python train.py --model="multi-label image tagger" --dataset="cartoon faces" --train_examples=101725 --image_size=64 --crop_scale_min=1 --horizontal_flip=false --color_jitter=0.2 --arch="vit" --norm="layernorm_no_bias" --norm_position="pre" --activation="relu" --mlp_ratio=2 --head_dim=16 --fused_qkv=false --bias="none" --qk_norm=false --parallel_block=false --inner_norm=false --patch_size=[8, 8] --conv_stem=false --layers=12 --width=160 --positions="learned" --pooling="class_token" --num_labels=47 --mixing="mixup" --init="xavier_uniform" --residual_init="scaled_by_depth" --optimizer="normuon" --muon_scale="match_rms_adamw" --lr=0.006 --momentum=0.9 --nesterov=true --orthogonalizer="newton_schulz_5" --adamw_lr_other_params=0.00087 --steps=12000 --batch_size=128 --epochs=15.1 --lr_schedule="step" --warmup_steps=360 --weight_decay=0.07 --adamw_weight_decay_other_params=0.01
Rows from block 5 of a small multi-label image tagger, named by matrix and row number. Rows with one number belong to one neuron. Each number is 128 + 24 x the weight over its row's rms, rounded and kept within 0 to 255. All counts start at 0. Numbers have three digits each. After the name is the row's rms in percent of the matrix's.
After each neuron's rows are labels from the 100 images, of 14976, where the neuron reaches its highest value: "patch colour" is the nearest of a few named colours to the mean colour under the peak; "strongest on" is what is common among them. Only what is clearly more common there than usual is listed. The data: cartoon faces.
# fc1: MLP up (model.blocks.5.mlp.fc1.weight, 320x160), inputs 0-53
# fc2: MLP down (model.blocks.5.mlp.fc2.weight, 160x320, transposed), outputs 0-53

fc1.24 093:126120135141109126144128099122143136136108090099126098117157111068112138110140127128079134131129120092142091150197136139136135120148104164112151126121074151125149
fc2.24 084:132136097118150143114116116148148081138135123124116149151098143138097124116095152111155110141155151155155153134116115108122135116151157098138122137146119104148145
patch colour: pink
strongest on: curly hair; white hair

fc1.60 096:097128110178078123105071173130132132131119120104183157124132112129084138163131139101125077044144145133113155173112117118115132103136156153128135145151129116133104
fc2.60 099:090098151133115136127121146151117121142155140163089092130147119086143104093136120132117161172129143170147123077113138180166137066115116097146126116099145119132114
patch colour: blue
strongest on: sunglasses; blue hair

fc1.219 106:076138120099194148112127118138122114136106155172124172139111156084105153133113177085109152152110102122121117091163156109146126118088143111106132117125109157146100
fc2.219 132:126096114137114154120163115178162135095134122111133126132140096119126158183155122134132147167149152131124093121128141118086127098136103126142108068126145101138088
patch colour: pink
strongest on: pink hair; pink face; curly hair

fc1.230 098:136133126108114088129157087117133095125134144157116130128086086148155160111168176125086183139052145074118116153095122166143139105145104099132129147150142141108166
fc2.230 098:103134108117140157157115133132136133141109140149103126110145171111122129087084080161128140128127144188144112145138110151096094174107110091107131141141132127148124
patch colour: yellow; pink
strongest on: top hat

fc1.163 103:140156101120124113148112131111150156121113130155140131148133136149110102130128117140164083124149147077129115098139174140111133163108135118184134145132084148138127
fc2.163 081:096146136146146136086103141084152138092079138094137114096137129161125116116111139137132147134103141132120133187103159158096135098137140123127156119103122128137142
patch colour: grey
strongest on: moustache

fc1.121 095:102109100096106128125133128101205112189122132168128137152120151140161133116171137099099130170081131089114145137165130098139110100086134151135136115131120139090106
fc2.121 080:131109164119124114138117079099109147102115088111117152100129112179098156155090109141130136132104161149173108152125136119130165101117138183198144073101150137130121
patch colour: pink
strongest on: long hair; beard; white hair

fc1.124 097:100149187097144164107142130142154130150107065116163130115132149138128167134128106138129126080101125151139097159114157162139130116119119117128074120125126102069135
fc2.124 091:170132101080095130119142101151097158136161132153154105149119129086124093137134119110143141145108103090113166144128140130098127128144120137131166136107149158092096
patch colour: brown
strongest on: beard; brown hair; pink face

fc1.4 098:102103144135161120152088096137160123114122136118157111123139120174148112136143141123160133157081119127097183108137161115097155143084093138145109145118113095154180
fc2.4 077:140089132156140134105175133110148086153126125132113117168138142133096098120141116128145110119168132161117138180129081143140131108141145158080128146140158110136107
patch colour: pink
strongest on: freckles; looking right

fc1.161 102:138155139127121125118102149087099147107123115174111138104103120106131155106153160101136145148127138068126166096129147114132146133146120166120171098126138110112145
fc2.161 098:156171101134124155113134122174081105114094138100146119107187075055143138172131095146132091155131161149145077108122101124155126169087178139123059171129113139135128
patch colour: white
strongest on: beard; white hair

fc1.85 096:133155140149163160129122131138119122074095112133139108125140157123122148131128123168095122140143103111179139160126156106176146125126126091092139117176100127152118
fc2.85 076:161138143117139124144124118133130118089136109112141117123107118116115136138153153081131145147150135123166115058108104129129137107084127138114127159135137136140151
patch colour: black
strongest on: black hair; long hair

fc1.88 089:099119134094116109125123109111112136169146078124186119144155152099119159154122108131123119147118139142126097166118153108127118078136098143142151095145129104175136
fc2.88 067:115133132104157134175130125191085097127116164129161115139141121138113136140114134119111127116146154161130145155098057082062096124145133080113094120132152117079155
patch colour: green
strongest on: green hair; pointed ears

fc1.23 090:125149125139109134136174091123106125095123115114108143175133088121099131132118132126110146171156166107132145097101160138118113127130180106176116132173109141114083
fc2.23 084:126132128110181147138127154108144106147114092113134100116107122136098161123124155132123128109108108131152088149151145102155135129082147140139145114084152139119124
patch colour: grey
strongest on: looking right; glasses; green face

fc1.56 115:102123139054157148131094127094171133114132141102107126136137147178135156080136165128093075149147110110151112141154143101144134131122125122096165096118158145142123
fc2.56 111:129121110118129126085127137110127118152158135146171112111129127140121135131103130175108079097128151153124138119175137110146070137126135111168188114109152062164138
patch colour: grey
strongest on: beard

fc1.53 117:135115161131145096164183170107093145157117150156111100117133145146117110137194102129100128143122147108113144113160149108120129107133119087128114139142123110143116
fc2.53 156:137069171134146149123123156107168148107140128090125145148127156139111095105121143106125122125164067079128132123081130137142142140136147198135180101147142165146118
patch colour: yellow
strongest on: beard

fc1.144 117:129169131102156124085114129138134177074105113119142119165141152183125134082161173106110133094096102145119131135126144126181121152139156114126132131097089143120146
fc2.144 105:172144122121141096128096142131135133108104152137120127135121140114134144183110112119133119126101090125122092132122126144180109104155093109119164103132129134132108
patch colour: white
strongest on: curly hair; white hair

fc1.139 090:113062137157130137167182151114092154173198117138127113123146155140146177104138162167133118120118144149128076113144131123108165140086149135155114135108103109122119
fc2.139 103:124134119116117161151115130112162096097124155149145135132120130160170091120134131124114133105148091162102207130097141136105118071151101117125163124094106114139128
patch colour: red
strongest on: red hair; long hair; beard

fc1.211 095:126112114090133118087065163158113147127133165159143113176112118118140135103144129145158142145135138099162139133097152068114154115129106171148122112125170105121125
fc2.211 098:163122092111171160110104144104091093111152143113092130112128104100085126107136136103146153137094124122080131116135133123148097118134145138129119123118128153186090
patch colour: orange
strongest on: orange face

fc1.48 118:111114124120150118098123142118162142159129094113114165119138104156159138127111138100162168129102116067137145123113112099081141102114103097116150147144130122126107
fc2.48 119:124157094130119150145130110167178103146114125084125118178112112100147145103148117115161169125133184114112105131161130094127127147106142095167106098154100137149138
patch colour: cyan
strongest on: freckles; purple face

fc1.188 101:153110124140146091082154117125138131130147102129141126106147114151102152133149130176169157103099109131160116121169115129133161165100152103140150147129127141137179
fc2.188 096:146129124168144153147131145160113127147139082108153152178164094101123123097112130137185158113137141115058130132101134161128142113133127145146133155114145125078177
patch colour: grey
strongest on: pointed ears; blue face

fc1.94 104:151164132092103111140103139154104133154146090123169098117099087134118112103120127173172126132106105127146117121133122130154147107155114106141097135092127170099095
fc2.94 099:127110089125140181098162139082092125100126189135128122147121108114135168118130106112119119102143167129132164122150151133144138142137140138114160133150133105141180
patch colour: pink
strongest on: beard; yellow hair; spiky hair

fc1.158 094:040156144116135119123127114162144151091151166104103150120122131136103128109102128119140164113116142129096089121130099185119148144139136117109110107171121147123140
fc2.158 078:165070145118133112157146116075099111117150100154109148131141116131097118154102147113106129158124147127136145098168151123130083155145145177125114132144158121124088
patch colour: grey
strongest on: surprised

fc1.6 080:162165057111126133125148101086171111137156130170102114156112108112131104097135141116101144114113140101147157152079131149159127133130108122125110145147103108123129
fc2.6 041:145102136111103161159155132134141121108134120128165154125093139132083112132133132146105169140153126138153133104156082147168121134130135159135133105119099130095112
patch colour: white
strongest on: beard; white hair

fc1.216 090:100091157081140136137110099134159150132108140119121127154163128164171180124119153152129127122093085128078105125115132155138155136110142186195138117136165103101097
fc2.216 063:137118152129130103135118132143121114202121122148165166154096157126104153121153109122058105141141156136129119101136135121092129104109121095105099142140130113105125
patch colour: grey
strongest on: grey face

fc1.250 099:166149101148160139096123090126127079115122103132120116125153118109152135114141144154161113113123118166124144157157104102161165154122109083139133165149098143098124
fc2.250 134:148152153131127084131159128130092140147093116147156141140135098098124102124135162152112078154130122138133114174194144145087104103124139167126115126109117101117184
patch colour: blue
strongest on: cap

fc1.181 103:094180148128107096160139140113159100098108099145121128119099133121120155111167166174102162097151120126175151168148131135130144156160146106141135117120123109114099
fc2.181 104:124148087086158092133156090100130136064119154113159141110120098121128165142092117140115136185131118126162100119151154165122146086146073108146148133133119145091133
patch colour: grey
strongest on: pointed hat; top hat

fc1.80 100:148115107164138123088120154166113116066132151130125186149126096129096127098141146135151114154133118126130133119085107058122149107095147159137143112127129115083145
fc2.80 129:132125101125094159147067147116095123135144158117124153127150115090132107079099112092150122141115075169137103161112116133155116120155117123107137139142091124169099
patch colour: pink
strongest on: pink face

fc1.196 097:118111107123086134097128174119186175154130117138137085128123112183128107173078111142177101150135147106166145108108153150098125100116122165141171165125076121134148
fc2.196 115:103095150127117125122096115130132088116102148121125144121074144098149111151179155149100163097128188138125159152095117118122158156146111108119124088118148134119109
patch colour: orange
strongest on: orange hair; orange face; spiky hair

fc1.35 104:129102101177101166131127130134137140120100158117116156151144051110101088120128123117127152158128128095140136115087154147108134089124115146131130119127135125192124
fc2.35 135:117117100107093136124143096125126109138095149138096111163112090095181126126170160107180111126152150087104110171155121146158140175132115109151115126128120122085123
patch colour: pink
strongest on: moustache; surprised; white hair

fc1.105 100:105148127158130117096145114138131131147126147142174115123105131165108151136115113143150137146150148094115164174108178140132099159102088130144162097133109136087131
fc2.105 117:134123108116098106098130118142119129075140127111110139089102142135140126157141120136118153107121148112118163138150081142098193112116103135139173140095160130116144
patch colour: brown; orange
strongest on: orange hair; orange face; long hair

fc1.51 085:154138129132154097129078111060119116117090111130123087133149118131096142130124092159158131150125164099155134187121125084113144111125134110171181152135101124119129
fc2.51 063:127129097138118125127140112165136114155105130152153126119114141140097095089147049127159139135184109146086140140069190159119112118115171111158093082128154141169122
patch colour: grey
strongest on: pointed hat

fc1.90 121:106111143101099139099147140137105109146097114099147075173137146119099120110122154139119125122092176138159141069118173143170115148155121137180121097152106139122122
fc2.90 155:150110098090076090166146105090152114110143115144167153077140131112143136141125140145108111155113168127159130103138084110143153110150145164124124122119137093162128
patch colour: yellow
strongest on: yellow hair

fc1.130 088:156075167128105128174140142154156119098155124088148137140131129149127149161170159092108154129155104132134113164130148117143115134141132147166087152148085156114133
fc2.130 063:097077131129149141122150127165117140104121125135132093096103143163129114120126095126165113124139153102136133144140115140115147111119155108147146117120129137117137
patch colour: blue
strongest on: blue hair; long hair; cap

fc1.147 094:136088134111113138136096176093145117140110093116151149171104073158079088113119131132118146122142153153152140115133134139099086151139137117127129102153097115131146
fc2.147 109:148114127077126115091150104144178158143155127099113120093111163151114124167129137126126113138131121118182149134108140099097123110152151105144105135151122072170146
patch colour: pink
strongest on: pink face; laughing

fc1.71 100:140144149121138124156108167126109106108102127096109125149163118122143157093072104105111150121147150163126151068114185173137131130116165127126115134191136125136111
fc2.71 123:110089093106133128155123187128162107112100131097160138138092152167111139104156108110113101179137125131146097131121123137134139121123128113109131155102127105110090
patch colour: green
strongest on: green hair

fc1.240 113:122110148128091168102106114130124195141126112136131116157090087164126155157118135093145133138182148084133135147123160115154107136092107157152118101139095135134145
fc2.240 132:120159109137093124133149101175146122113127112138129137141131124132115083139141102112127140126119106149162130112113096136092126139112093158129151131115111142146106
patch colour: brown
strongest on: long hair; brown hair; orange hair

fc1.79 105:100173133156083171125140159148121115122175123086133124149112112137108148142116103100160166149128135147102116098106173095133143116149130132124113124132152135106107
fc2.79 106:147119109154155151105149117105129191161112116137121146120148179077147117109109123150122087123097098130121118179149095111129086128144101119115126129133145135124134
patch colour: brown
strongest on: sunglasses; laughing; grey face

fc1.254 102:101138118135156125114173118133110145122081133125135118113097123140156129138100114092109109077111162133179125148145147144146117150150123153102145119156130130104109
fc2.254 099:096148193161157151116120127144111144091108083135135110156092119103116117132120136105137139198120105128156157115126124080083166131123112147134138129110084176129063
patch colour: brown
strongest on: brown hair; laughing

fc1.194 097:104136104147143110191109087121132100106123104140107137144103147161146106114083137152093092162124160059127158097121123097113160149160085128106152118101138127160135
fc2.194 092:078130157173149118119157109163089123107166105118101111073154121117126119111129115123125125177132136147127116123080126158161090124154116176090118102125095124130113
patch colour: orange
strongest on: pointed ears; orange hair; angry

fc1.208 102:124110105130115133102092083080139126127101141116118112161092160108153127153168129105144152172124133107119113098170118133182144108098114080168116130134099148133115
fc2.208 111:121127127108109093099146126117129123134124093141108119062121167123136165150079100121128137120132124139121087137166144134123125119124093171139167111125139131080119
patch colour: pink
strongest on: moustache; white hair

fc1.222 102:099140101108120150093138139144156115110117142142152133106109158171134182133095125111066139086129108167118108115125152165143110155102080171132132106142107147140147
fc2.222 121:146140105094105133140124123136138099123153125129142138149138100117160096168140120106117127154107082163131138149137107220162145068183119173091131115144105123155082
patch colour: yellow
strongest on: curly hair; yellow hair

fc1.127 106:081132120094168162160108171125123097115120110134145125143136102174114145123157108095131134109131151143145062144156173097148140202152134084122125110109143132079126
fc2.127 085:175128140149122152095104158113099159158146121126109094104133130108121073163108104107157130102105143156111137108153131145090154073133120124105137159123119109081136
patch colour: black; brown
strongest on: sunglasses

fc1.172 096:161112145111150099127123100152095136135088150137076139131124119125121163096111106148114139120113150129137207221130148131130104138155105139083113178131088110081141
fc2.172 071:146148090112146140135147126125142119121098132139128138109172156122135123128101092183144122171137173145123138111162110117105124129131160129124123132168086174120133
patch colour: purple
strongest on: spiky hair; top hat

fc1.50 101:162159120091124116160162133097177176145099133144123085137127129111140158120135089116113094112122124105109078116143129125114155173123151126154153107134116123124125
fc2.50 104:148159147123120148149074147126153135091122117094071119126099145124122135144087135092216137141087154106133131143119122125145140102173122118097122161126122134099104
patch colour: brown
strongest on: beard; brown hair

fc1.1 094:172112089123116132130113112109121175149091150128116112167115101100126100127115133073137181144095143097112144091107166148172106144116121119121120155114101149125089
fc2.1 135:134124097155100127163121093122150095104148097137131139115114112116134116140122145139105135099163108154170139153122096137107152115159107136141105120060117166116185
patch colour: white
strongest on: white hair; beard; orange face

fc1.93 097:086101106125156154098104132166159150119125146070153120132114136141119110094123147082155114164104170127099140117126167074131129130109116142167137134092114111154150
fc2.93 083:119119117161106127118095136117125153150105078158159168186130108129133161087141116121091094131188130086160095132114150157137173086122133128106140136148124129077158
patch colour: cyan
strongest on: freckles

fc1.140 100:110138153160137134197100159149134151095151101133111121138145090165115107090116151121113083115114132128135132096071135146102125121129130096149184137120124130156119
fc2.140 087:127122124122135136128125137117108106193126140110144132085113164114156130113085099104111163097146144175135145115177173131120134150135067116160073117121107156184119
patch colour: grey
strongest on: laughing

fc1.193 095:145151110115069156127106157087143146105132148135129132151152157134142092154192087105146146117089185112115156078113126136165112120159147092127137110107102144174126
fc2.193 113:169098121112120118170163109156124138117102090124101120101112166112143164132128098125125125117139081126185113123105126131087120147098117143109099138135109131122150
patch colour: white; pink
strongest on: beard; white hair